python train.py --model="spectrogram autoencoder" --dataset="simulated sounds of rotating machines with and without faults" --train_examples=39062 --n_mels=64 --hop_length=160 --input="log_mel" --win_length=400 --bottleneck="plain" --downsampling_factor=8 --encoder_arch="mobilenet_v2" --encoder_norm="batchnorm" --encoder_activation="gelu" --encoder_depths=[3, 3, 9, 3] --encoder_kernel_size=3 --encoder_stem="deep" --encoder_expansion=4 --encoder_widths=[40, 64, 120, 208] --loss="mse" --latent_channels=16 --decoder_norm="layernorm" --decoder_activation="gelu" --decoder_widths=[64, 128, 128, 128] --decoder_blocks_per_level=1 --decoder_block="sep" --decoder_attention=false --decoder_upsampling="nearest_conv" --init="trunc_normal_002" --residual_init="none" --optimizer="adamw" --lr=0.002 --beta1=0.9 --beta2=0.999 --eps=1e-06 --steps=9200 --batch_size=128 --epochs=30.1 --lr_schedule="cosine" --final_lr_fraction=0 --warmup_steps=460 --weight_decay=0.06
Rows from block 10 of the encoder of a small spectrogram autoencoder, named by matrix and row number. Rows with one number belong to one channel. Each number is 128 + 24 x the weight over its row's rms, rounded and kept within 0 to 255. All counts start at 0. Numbers have three digits each.
After each channel's rows are labels from the 100 clips, of 14976, where the channel reaches its highest value: "responds to" is what is common among them; "peak in band" is the frequency band that holds the peak. Only what is clearly more common there than usual is listed. The data: simulated sounds of rotating machines with and without faults.
# convs0: expand pointwise conv (encoder.blocks.10.convs.0.weight, 480x120x1x1), inputs 0-119
# convs1: depthwise 3x3 conv (encoder.blocks.10.convs.1.weight, 480x1x3x3), a 3x3 kernel
# convs2: project pointwise conv (encoder.blocks.10.convs.2.weight, 120x480x1x1, transposed), outputs 0-119

convs0.389:159137156123084161107156130141145131111147121133151137101115121134135118136059143149102141124159114096136122124128152110148123125083156128164113133151118149126089151141115151092089186102129119145157118115161109102138148135126091129120137123102082080127141132126150109132108147104138069127131196121147116130130121163109109103089114121093069126118178120120093133
convs1.389:090151150116136109117083118
convs2.389:140181145138118134173145130154110090119136148141140122069140126140105118151144136090093098133145117189181133139113144103135114060118164145152136124175117114102131131117082130137133122151125111116196113116128137160115157132140117123136127106107127147132106111103110153110130121196140122163130121140094148116140121133146136176144110137128125106129142117175147074
responds to: turbine
peak in band: 500 to 1000 Hz

convs0.46:134138090119219137155145071146077192152140124129104128124168135117112103104116149128111150120118120128122118145158128131116123124113145109127111111101156161129100135137156138138131085110149150180109118134127110163123091148142146129143150163130125098178111145116148147170146097163094152127093117151132109100118154120130150147141143125121105152149124164113078108
convs1.46:113128116158181156144129139
convs2.46:134136111107180081147124082127082127120121123146115124136134129096124126097118111115137155135156129150139103140171137141108117084148127119152121160190143096108114116150109119132129144094139165155098133096173148110146142132090142133137110119138153111103114132123147177123119151091139135175100099117140160102125141122113129123145139130156140105116148186191060105
responds to: clipping; text has "clipped"; piston engine
peak in band: 250 to 500 Hz

convs0.433:135131154138236125170144167120121137125072152132116124136156133134128132130113108117160129112124129151105114121156120115134122091116142091099121115131086098133163079115155168173125137137112105099116147130125126132125135143160155107175126175141129141133104142118114086133154134161152103133133119165093085151120122115141119086137163153107152129121125130083102138
convs1.433:113113120141193134133116123
convs2.433:117108136156149145153113153103137165163097152155147170121148114135121129151141061093120115088113118145110173125156111176146109122132129107136125112053114120139133103102120133153114134131121121139143138111158155094164138151153144072127149192144084149147099123122119116164148105146137121138156144141126083145133101127135131128164164119096129152136109119125083152
responds to: quiet level; thin (high-pass); muffled (low-pass)
peak in band: 0 to 250 Hz

convs0.447:128147114167162121142115124143141068090115145070123125124137125146145138148118115108159129161151149128116101181115107125106097152129149155153100141109115118126111091130133122134111156121126126125104129134135115156134086126111171150149134076126125100139095117161100163094161129129109157136162124142155151165091133134137100089134142125168107134103140103093125218
convs1.447:109128143109108080160107127
convs2.447:138185074146139117095115085110135125105142140155133112116092102118133163116178142117145094140124086109103146110114157124169147177133127138098104164094099100130162105172169116112130098147167115091136148158117146142129110158131109139116150095157163136107097170162149099114166138142100150123169115105154130149130119099113146127136129096142117117149102138142120113
responds to: muffled (low-pass); quiet level; reverberation; text has "reverberant"
peak in band: 4000 to 8000 Hz

convs0.317:171132118119190125102087097127062123125129162156093154117117091099160125117129075114101103140141151107149145150188121108139127102128125128123137091116134102158145132119162107119126117137146140130137092193150141083131142146114154128184150164132131157147093130136139099184137150108130136110108137122132063134121128124138114117154108111125128112112119145113117132
convs1.317:131138127103154093140177131
convs2.317:124135172125146143133149114167139108148133119123162108102127113165116138156128122130114129161138123140129122134023155097116135121122126130166140107119154099130089123143106153121137124120134162138121118027142137123102121112140123149108122089155107148115155118084114160168076152119160125124119152155124153169161140141093116128129121139102132099126127132127120170
responds to: compressor; piston engine
peak in band: 0 to 250 Hz

convs0.54:111156111103135099138136141115136134159065136112139117153154178107131067169155154148128141151152159114130146155126124127102160103126126121105112155140182113134157126119125142093151114132118137135100123120121107132166115113145140115117133156103180138157138186147107145152135145145089106156060119160089140131104126081079136112138139100136088142152112137114121138
convs1.54:113120139140076097146118105
convs2.54:093153110124119128152133155129148140150145143089154125119129136132142195115121144115075089149130149139133140102142098109161167160169099118113099126052114149120132114116142124113125135107149129122117127121106136160110077137082113111144132112138189098134147111151161143128113167088141128104148099101155127121115084126089128099142128080141152140131141117180130139
responds to: compressor; piston engine
peak in band: 0 to 250 Hz; 1000 to 2000 Hz

convs0.284:133096137070100116131100140117151136124114145131080146125163108132127116136120132109165133146123123173116125153072105158136153126125116118151115147125117134119147092149105137110081155107137134135126153105113088136140142184120157069143082150153139139159143116125172115098087126166130122136139160107130172135107119150164149071165153158128096144120138108129110086
convs1.284:143103139080164119115111135
convs2.284:119148135160115130140169141142087111127119113085151087119128118113113130154124137095164130126146168132116128138176111087138127095111131154134124110179101135132157118078083137097159134146152094176120121096171113125088126111104147126138129174122148117102166129112104139114065129092106175134101137117119139124119140133095145155115130169146104100112136121146171093
responds to: thin (high-pass)
peak in band: 250 to 500 Hz

convs0.203:160119157086139144139122173141143138128114108097136107131115117150156144091132069108122155164135147114144133154150114146131155086153130116133139151135091129098120131116119109097090120121135138138155118164096133088121120107122111056124146117112133099133136122099165148097130085125144114139186143139077124163116123135117094104064111120123144109112077106126173117
convs1.203:125127120115179090131109151
convs2.203:099138116124080141156113143126101092158154132105115116169146116137129132085109126093166105112139174107111183120157134130093153114158159146146148128120157121129134147153141118122194116124138121134129146142154167140120157118157151112081131149119140086094122160125147089135092120123152137116086107122090146130161133096115140134105134159086106107128091139153177089
responds to: piston engine; compressor
peak in band: 250 to 500 Hz

convs0.91:152131101146162110129104127136135177134107170130150148140130120169153135134140141141182124121117183145118099151144162090111108094092142166119143129124120137163099115097133149139152146140116175164145132128121138134122099097148183106113176169118090114132140136115091128144147147121115164106124146156172136138092131132142178160129148121102129121105140114172087090
convs1.91:118130126188096113116125138
convs2.91:106135120141118145146167124123147141153141111129114106173110110152133129112099119168138117159116163121082118135148130092131104131075150098160138150156126113115111167168153135133100110105102110181119097147114194123119135148137132094113161135090114140161128114134070138132107138078171163140111105120136127123114101127084143143085162145120148158119140158126083128
responds to: compressor; muffled (low-pass); piston engine
peak in band: 4000 to 8000 Hz

convs0.80:104146116108145128127099169132163172136140110088127119106127082142064133125119137101097104086146082150150140125145143119145120116103125153129063127119142101110149107115119148147152116173144144154105096122103122159146129112151158115174130148143129127154139122091185113186085154150171139091134147142100132162118115116148108152159129094142113116123125109124125131
convs1.80:126110125156159182124118136
convs2.80:096141107092087134169124128103160118188100116130150164126142117133113147103137114104139126082130104115139153096139098128138142102138082128113087091124143102122101147149103158134100163146102160167131073112156120128105093115084129094153152145153090151106138096088174124146061125128131136114147106113117092146150116117120137149128123128141157149120147141137128114
responds to: muffled (low-pass); quiet level; piston engine
peak in band: 4000 to 8000 Hz

convs0.193:123126113115164098156087078109096115128137159141093150148109113107121115117111155140168119122126128115081115133136090084109156122111153094109075120136138102125124102134134137175141160133109112142114128138097184088107146117130167141107128146120129127134142145094133097124156143170123118151098138164098125142105162103159187126138133146159115123121121095070144086
convs1.193:137149168098138164107130146
convs2.193:095149118122121146162130137101134144169096149141134137156164097134124142105174147102145103117126102115132114131148140139102134139158136095121124130083155106099182151142127140075140162088119146129146099133138133129078089132158152088151085137122104141118109107134130123137136176138183146123178137151101084153157145161104122142146129128093144159107151146118135176
responds to: thin (high-pass); quiet level; gearbox
peak in band: 250 to 500 Hz

convs0.100:145172145172131106141147153098138146154147117139130133106147143138084127136101159117107112094156107116108132128157114073123123126181166120139135143154153134099102124129107150157114108123121123178154143096128125106124152074146123131129087134142131105142085140102099096191148112152115121131191124139109086140132142144132122150102109122050126134146118116143129155
convs1.100:139099146137110174128093138
convs2.100:124147106155083111107119157123148131134148085087131146136108118130158157120098137150116122146170115129074111121134154165152145153081104153122147136146169150123138149160166128114139125111134117171144107135116147138132153162116077119157137117138151139095127143129088155127102141109188059129204127124143103136108126132145162147104108115099150099117138110138113128
responds to: piston engine; bearing knock
peak in band: 4000 to 8000 Hz

convs0.89:116157112146111104127137128120100109131156149123116151146131149110067142179142152132086121102116125123208104137096146130127120130133108121108075136134137158143106158124130154156154097130127080113112086104160123082178147166147170149186125145123131104115172144134144133121114120094132157150107112108109121132121107148105159110183132125096102132127131136139147141
convs1.89:128143100156147074123129129
convs2.89:162122149137129143105099140125183129134131134142166081122147143154119148157105120154164136125137114133132150142108092126131118148143101151180160123135144127100106128124135093121096144134147152156150141140147134155112098076128087152098097056123154099160118144120104074104129123107128119135201122126132170141147126149150139125062121122106120131111138143136153166
responds to: turbine; electric motor
peak in band: 250 to 500 Hz

convs0.469:120100163167150103151132100125167108130144122137170096141083138132121112169118126140092148149130095120089149125072096102124136161130112145110121116152141121108126129107105145146155114134116155133153128090127150157119086120157108099135116185149101162141162084112158124153125138102108132164124122132106134142138122177071169155141124099108112114104161105113172141
convs1.469:106161125115102125084106109
convs2.469:134139138119138133143112116118131122143066114105097129133121117115159118138186136093163117124123109156101165120163124121131120103103150169137113121129159150163107161117109146147105115115108167172120093106129115161122120173133156135138176157126122133159106137112156121105161107140145138126196122150147117140107113130197139132142094135201107141127124078117120131
responds to: quiet level; thin (high-pass); gearbox
peak in band: 250 to 500 Hz

convs0.93:130147138170101133132133094123110106136140141135127145077136129102178129148178152140126101128130055145119149123149168108057107123122141114090115132143122144132123132113139117135186145125134138111157121159157085143138123126124168101117076161151126136114126113086107161130142118132089191145127113136139156166109114127112138146147129134089104144135136149082103141
convs1.93:143143122143143070154140132
convs2.93:130100142102108120131110090121123154073103146126128185141119138142102144109069120108140138127110176123170097132184127129119087129130167163176169151116127160126141137155126106115125129116118135134123138110089123134137127095111122127079106174135149089110127119142144145127118130097148109142162154093117133111173129132101138092101128131164152132130116093190132162
responds to: compressor; speed: slow
peak in band: 4000 to 8000 Hz

convs0.86:114123110128097124130155122102129146149203174175088153178149141114160147122132128182101128132132123126128160117128145143145144122079126083162123143130159139120128138109118113136113158138098146143162096128113126139126139131097149090115128170133130136125148164100098102167128134109120110136115156135156151111133150098119135145048159126188148140126125144141125085
convs1.86:140124130067156129142141114
convs2.86:107134146091158133135105083115105117125137182089137124114155134137088117114103113108097123152125143137155152128103119158146120105196102119118141133123138113127168120127165134119158122122122104177111108104078082163116146096115117127115136116131109107080124140092160140091093135185135168136160106137128148108122122122139061167150131128092152135134125115145123153
responds to: clipping; text has "clipped"
peak in band: 500 to 1000 Hz

convs0.274:060141108151127164130122107116165177120113128101143103118114115141112118125130080127146126173140083125118119121192100133128101178118160120152150132079124117126109160159101104125154129138149124073116135122126095121120127120139078117128105112117088148140124124161112134092177134163137155149152112111112097113148140132096128126147139155105146161129091123162121174
convs1.274:135129162177109120106106116
convs2.274:111090161131123113108129081131134124119142147112113139130101124100123103144136115115136129166134167125129151129209106099135130118161156143111144125161125099152143161125144113116165129131130082116132120097130157132120157074138110152095130145156116134094140097129109154107073141092127148121166124098117123159131150146115094147153150156097077099144096132192096104
responds to: turbine; thin (high-pass); rattle
peak in band: 500 to 1000 Hz

convs0.336:121129138132113063080092141103088143117172090107111177113128090099169136123135136111133114168092120120111110146068102145142117141116117131125109129173135112124132087146122124140094150115129159084167129103135120149086108134106102134100112065113162137103131141100132156093126127138083148116097149137133151108142133105124120116125123132091131140117142132070119108
convs1.336:084117102122106119140159155
convs2.336:134124097071082133140122128104145156158125150177096152106145115113131150107117093123081128098116140076151112114155108117157136104124106151155064129089132123150130121145104151123095177130117115089109088160161114177131134165136112120112164133168101096134094147127135148100119117137104093120124154129142068140133126119117095161140140145136150131131129133102133113
responds to: muffled (low-pass); quiet level; reverberation; text has "reverberant"
peak in band: 4000 to 8000 Hz

convs0.459:133133122129115141145147113189082112108150120153108146122127094121115140145111140123142112143089121106141189128124148107101147097103112129119120103115079145157145114139119140142161099100124105120074139109145123120106105133100137140132149127122121151125150130105131137090120143156124100124162174173156070181123112143133139132080152147114168079110191104102117106
convs1.459:156118145163148173133146125
convs2.459:088143106120121117117125158108144140152119127159144156142095106142128132095142115104132127110129130123126157132142134171075164088128124136106125079131172110098132128158119124113115167122091153136129122144140163114129134102095131126093169183157141158080116079109112114107117157132119130136104073134160106142164082100136115115125097181135167127088150109100151116
responds to: muffled (low-pass); quiet level; piston engine
peak in band: 4000 to 8000 Hz

convs0.110:144091141109167130105098131119117102140115165120162144120119115155174132127117050124121115141147072110066099123157075095147138157124115081137133116111091124143162117117127117106113137115131111106127130117119153108127127147124137105128110116121093126152117124113150077111191130185179133133152150130085129119112116144155126103137104119127141144099132117084107121
convs1.110:138067142111120139122106114
convs2.110:130174128121121109126134112124108151124149171118098141149132106115090108146168150126176143133126166137150166128092119123104069115144134149125157112155154085139138125122113115144148114177116110121111149149103107131141123097110143183154146128147150135119083118134113109136194129112135170129110096087142180114145132102139085112166118106158114093111137150175136110
responds to: compressor; piston engine
peak in band: 1000 to 2000 Hz

convs0.467:156138110160110120157118111134153110138142101123136183111102078138187164132138133108144110150123083111103156091133129117119139145171157143129142104108119122147128114128110130139157138167080139151080129137118132146142126099136131185145118117161140130134162103113098133102131163117132173095148108157129159159168118120137100106171140168138111091123137091076102128
convs1.467:103142135164149173144110135
convs2.467:106142127113096107175136136081134148177088125135128151140116086090151147108104108127152100093089113121110137092135126128061151110125108136098097104125170088096109134152156147118124165117090142128145114142172136122097111116131123128129153143154101156101099117112160133115125161154105131101119086106138132154155069105134135143119106151115158156093150149124147118
responds to: muffled (low-pass); quiet level; piston engine
peak in band: 4000 to 8000 Hz

convs0.112:146117127145075100110132145097189109118120142118110137125147116130176164147115084171073121145079102171139147109164150140143133094163140131182130145125133127113150133155123131129117182120102132109109141101108121114166139116103095112107133088183155102094140120132129120122120084139109163112119101127147105139129116140101091140146134155172137123118133150160138107
convs1.112:154164154105108092129143119
convs2.112:122113165142126132107153159122137073129150102128136119107123127100137135101153118097142141156101111132086147111126129116110118154143175143114164127151191145135127120158123152145079136126139098097144167140149143117172107107139134160142115114104070150123095147171169122126102148135145146127124106144134189121145122150171145065121122105135105117147120149181099125
responds to: thin (high-pass)
peak in band: 500 to 1000 Hz

convs0.466:132157155127175103159113122117113104122171081106138174096125124118115142116151127138134112145108127108097091134114071119121149135202109135105070113143093108120097111100162151119168142115131156134095113095103110143109128131109104138203106113136156144122097130117146139157129137133116136123083119138131109098132145146131115140139142153092140120114157113069137127
convs1.466:123129145094143172115094114
convs2.466:099169079163151114151132091110140140142116122112106143131147150100112148126117147174160093153107087101097179138122165149109173118114097165083116155150116137058118137125124133094178109085114128124152115184115139160134095157120121130155129147127148145109123145125150146125154129112133115110134121101130183126099136112114126121136118126090128126112139127113176101
responds to: thin (high-pass); gearbox
peak in band: 0 to 250 Hz

convs0.146:143173110145141135161181118116145140119125118114096137095114116136132140148177146155140116114126099087166137115111091128125134113122087150108115137134134108124146110093122140131118106131122102120173114156106135129159125133149090113165139138130142133139146139108192147146128138093123106120083110098083151156127117114124079157151131127085106116115107131060208143
convs1.146:131157112131171091126153113
convs2.146:144109145098137130125135129131100151110099156160145141113138116116154126123117108052140129140110168150122074129162158118143156109107145116121151115104124115112155141157126128130132130143147140078113119098149095097111101127134174155109157064131086076147118126132098089097113131147122115124141135122166104138137137164153146115113118106147140143121141125167043107
responds to: piston engine; compressor
peak in band: 250 to 500 Hz

convs0.319:112126138128166127149138115115110143131167148102146126137129125093090122132116103162170130075125170126168156114091070110139141121121134148098117159131115161124120142102167116142130124132119146128140146119136128080130168121111168112116108136114140114118156122139093164077145046118115116144141134094116100158135138108172101186144147152131136133109106160081131117
convs1.319:114104120134120118135187154
convs2.319:127120093139165118096135119144125142121116125138118113100161135119098130100148128218131138127128126159148119139101137142117174095160127123151111148183131136129093142140143105105084117150156135075099138097156104191105097090124126126128121115135159101191151139122134137117109082098130154131091149122117135137125158114085118136082154130104112151130115119152130118
responds to: speed: fast; turbine; gearbox
peak in band: 0 to 250 Hz

convs0.294:162124131089153109122137164166127168101111094113146099111109101106111144137120136100132117153134109117117128115150103144137137120149144162144117121119098111091123115161134161138150099156123138144073136111140083086130100092138133148178152101119164114169111097107145135152101092076108120126148100135115170126161110146185160144118079131116139140137080092133136116
convs1.294:141151106129083111093113110
convs2.294:153127082117140128152121080091119096103117062182093123070155157142129122107142132098103132150127121129094150133147120135128102108108162132098161108106120138175146167156110091151133102102133129131116155167105166179137104124131167126134114162148128112104141157139143124119120133096119149107135099154167147132145146118108118105121129157171114114107132139079142143
responds to: thin (high-pass); speed: fast; gearbox
peak in band: 250 to 500 Hz

convs0.428:123114127103163102128119143112080164132141148142131107136172131124170150119200084162136120110102087165101130142169084126141128115162141113141116136165134118139150102113109127157165159136103129114085156086156124125112113143151127117107148163139170154144076110101133127135133081157120117146143127165108138123130116137126169165170156138138150120105138149124165129
convs1.428:089115139153161168128132138
convs2.428:109110114149119104158137118140061163116139154116113139145158141118097115112145110095124176148154122163133164145166116130125146119136119164140109130125162118144118130123113121169165105132127105114069144142156096109183090143151211136142121141122141145132136095137127106160133159140179139138160114125092084130130152117179125090124163128133129125150142109112141116
responds to: turbine
peak in band: 0 to 250 Hz

convs0.334:113106106165121161106127115130171166129114117121127124136135139111146129146145110140139157115124059173131153157133169147116100164097098184125140144092158117156121152137135115158171096125141135106113099106131113111136147126138104120099104140092122160114162109158136110151159126181145132179107085125084100087121131139147107133120115115075114149121090140126105142
convs1.334:138117138113181141089141130
convs2.334:157115137128140117123150133117075101142123140112109119107110134142153116165119160137153162126150102155135115133172146133119121071115127134147140120204112097108134144127069110121149106102123109113145163084097128106121175136125135138153143140142107136071136116139134136124112137088132109160085105140118112112163162151118076160109145164095120120127146149174095099
responds to: clipping; text has "clipped"; piston engine
peak in band: 250 to 500 Hz

convs0.122:133137141132132084127061138126098120120153148126106152100100125094157136107164152111128131102112123139134126121172107156114153170076078099129122120149167141127114119146159138177154125111135128077135142161130112091135123152128134203135165083148148155118113141155104129161152133083145105111102095115183109147112119108127116130096121119110107145130128132117145123
convs1.122:091099103129138110139168140
convs2.122:127112112091162143119157126128170114159110163146107085129118118142095122122115117132099142153111178133175152142121092106137117080105144155133151136155132120138132123117130117151068116118123146093138130109144126126145076107142120104136142135108107110152152136148127105117059128147118141137126127145100190137127125145210113159137152118133179115138084103148158122
responds to: piston engine; speed: slow
peak in band: 0 to 250 Hz

convs0.12:161141117159162125115173119127114166116175109093093145144148117135091117128136093149122128108094122195130148135151077124133150132127180130106111138116127167149186124128110134125106103153141131137146132111159133099147119107146179137157153135145104187150131137108154094150102127153140151148130073157101083122108130146171113111138111141142110106133124110133114108
convs1.12:114122121141187100108126135
convs2.12:095138106144086117180088130099125125150098135119094111138119102119109174149106118100170099085106124163120145118122097115145186099107129113106111122114155125122115156113135140117089162115150120148153120088163085133133114111127172114125149135166129156106162124100161115153097110119123162148131119142080090185131107131137126143165116101107124120105149113159147105
responds to: muffled (low-pass); quiet level; piston engine
peak in band: 4000 to 8000 Hz

convs0.309:170128100118184141136107121135130140152132131122167120127118166152159131136136140135130092095171150136176157170044094169127142134157105130125157143163140155129129118147135124122144105141176116153119095125101119162131135104106138087159081139166154154144164142123110156188140102103125139163136147130168135110109112119141112171118142129136117127125126113127130153
convs1.309:101097150137146156149162141
convs2.309:142165143134144131141080113122123129143152115108133170152126126170138096123125133156141173135150179153141108146125090105107088140101115106136172133181115115099155096149063119140110120109127101129161164085128151133113151130096116087104119120131091119116109142113114136124100132115101178159168145157116118124120150204141126117152124141146095093129130132121131113
responds to: clipping; text has "clipped"
peak in band: 0 to 250 Hz

convs0.416:125091132102139168120150084128086199126151128145156132129102113146132108138078107117149134083134100104097155132136120157134118149103106121104120136099096139185133153133153109131151148114130119103118184122131157069097126145131162115147106169121111111118146119097128157101133112127121158135153133158138103148115150131146119154178178124129121119122128146077100160
convs1.416:124144119112103102150180138
convs2.416:152110141138117118123133108120125161135119092159156105115113150134163133091115120189102146130147088150123120133082109094087157112107120117097102120105100095118142137124116134103142134107124151124119114136125154155066114127126094073144093153139140118099177125094156115147082108105070143109084163129108111153124113133063088112146140139119103141139131127126108129
responds to: speed: fast; turbine; gearbox
peak in band: 0 to 250 Hz

convs0.243:158133151083129135127156155102109186155149132163144147136157101111095132178068132138101132110165138122178142114140152095119119105076128134133133117116116150149122158155110131127105112129126128099129097139163087104149154145126176161118162161156113109102121162146144092142181117124176117134130122092151147117119108142113131154141130136114088136149134110169155139
convs1.243:154131086132132087154108126
convs2.243:119126137137111157137135128128135140128141165105118093119108134126112143116139151174127147114143106088096201126094081121117131150144118145143125161179158147107121119109097085164103152124135151071169165168139167140139127140108129151118102110137157159117090096122093131136136136089135121170092130143090087130158142143144132121075119137157149130142103126158123148
responds to: turbine
peak in band: 500 to 1000 Hz

convs0.223:128119140145077130108124115113065154147117152097103161124154105114130122114134140127113127130146128120125169115138179175118135157121113157140143145121145139130127135156133105132120108109119137128141123111096098100111103105097155098104141161138130145120183134121138221085100130125143074128195125101112129159133137095135126118061132149115109141145110131143111151
convs1.223:124130121129086134128185126
convs2.223:127125097115182100148109090135129090156138151131134132131128119098077140063121093193130125141138132148114117143100108111109149132174126115118136116140144115128109127155132122117123137123130150059075140136123163126068143127132101136142151134153125106105143134151155157119169135115104134122087133088175166132099129116123108126140157125159164151130168140090142105
responds to: speed: fast; turbine; gearbox
peak in band: 0 to 250 Hz

convs0.69:125135111135136119142162140106142120145115199116149122147130134118110125148125148126162121123123162136113165142106085103108178149055180141117137119119078101140121146085129127129132141115169134119115104088144113171106153147117127146045167166157149151143131131162094126132142144112132096140081156123120142126125126113110158127107131110133122110124141111127087096
convs1.69:126119127180105103149112105
convs2.69:125136142135098101161194136139166151135114126136121092147112137137143138133137128094152131119121169101107126130114164117120105118052154108157126113109143122132137141114157121188080132119103142137147131110138165101171112174177150116077159173158108135127109132112112103146095157123150110123134140111135063121146111122125178121101163118133133110134129125130109108
responds to: compressor; piston engine
peak in band: 500 to 1000 Hz; 250 to 500 Hz

convs0.353:118155150123095137133112129128109134108136146073096120140127131103088137149153101122158120137162138142094147109096125089146086186127137101147145136141182092110175149135094138123162134127087136146104105089141112114132157113113129162105081177149117151122153106130171134161142140092146097136148130108110155112128129170140152138104142130148108126145123120095149189
convs1.353:138117112162132113107081102
convs2.353:094117103159113120148152121141128086109141099119105122191102151135102120157152130094123118107149130105161177130163130178126154165146095100120123107176127117131130116120100103132137112123121107095125149094126133139150136127116056142140139152153155140111142089164141151072116139094152105115131122133110126123141132124195125101118109115128116081105116163136156164
responds to: turbine; electric motor
peak in band: 250 to 500 Hz

convs0.126:104096102141113088141101123110131062138109085145101106141142159142129125154118102147134154126140074137096188110176146129109087199095139095133161141102125136132108117110102127148135124137157160112153152130137157083099106131123120092117118128144125129127117115147104113117118134121140165157149149163133181162124122125143148161153158120156158127109103123147125163
convs1.126:140107137132171077127122124
convs2.126:119134104149146139114166151119153121119124136118097076126157147123124127154132153156121104140120149113061069123117111133148136120111145105118121159189093153115106142134178133138160129150143137161118158114135103167125093133141134145171115108130142095179137131166123126103122126136142150144116146150109093122133121136129131080130147112163154143144143094182056104
responds to: turbine
peak in band: 250 to 500 Hz

convs0.455:120147128135096112128125126130112139143137086100073170121153155086151118103195156115166103097145142083132139111092102165130146110085132107121111114119160123109155106124158138169111149125112142113130141098117136131114150111097185126083149152131144128111131134098083177104117127133132107121137089139137110118141115106120152067062129132132139145123126135098119118
convs1.455:093106137158102139109161114
convs2.455:133112119107131088097126111136128117144132112117119127102147123105104110084114125140066151146126136098068143128128132134114107147094126137181099104157142134123151150137113127125122134169112166099090154089166155119106178158106138140095123172151159153139109145154131135118139138125143129123158137153147079131090108114178176118147143139112140127133128123060166096
responds to: thin (high-pass); piston engine
peak in band: 0 to 250 Hz

convs0.119:125139148118176129165170141111073155158162126128149194140148116159135112139093149151104138122096130132172141124151128143132167079132124086138120132146105163122118120134122107130132093120132136153145128085123104124121110121098159103147148132122101141117134146081049143130120088128110119134142094151126073124110126117103192142149126116117155137119102148109132105
convs1.119:122119118154174163117099123
convs2.119:138145103133139075134119121137114106129121089139132109128114122145138105128116149114126124126110122095127134132142111153114180079121128079086104109145063147127114132129145113148137126143128118137121145146123136120148107109099168094150155108123139127122148150121071179104087121136081148138068123156119147124124125087137147187121121135114105096130147105168056091
responds to: speed: fast; piston engine
peak in band: 0 to 250 Hz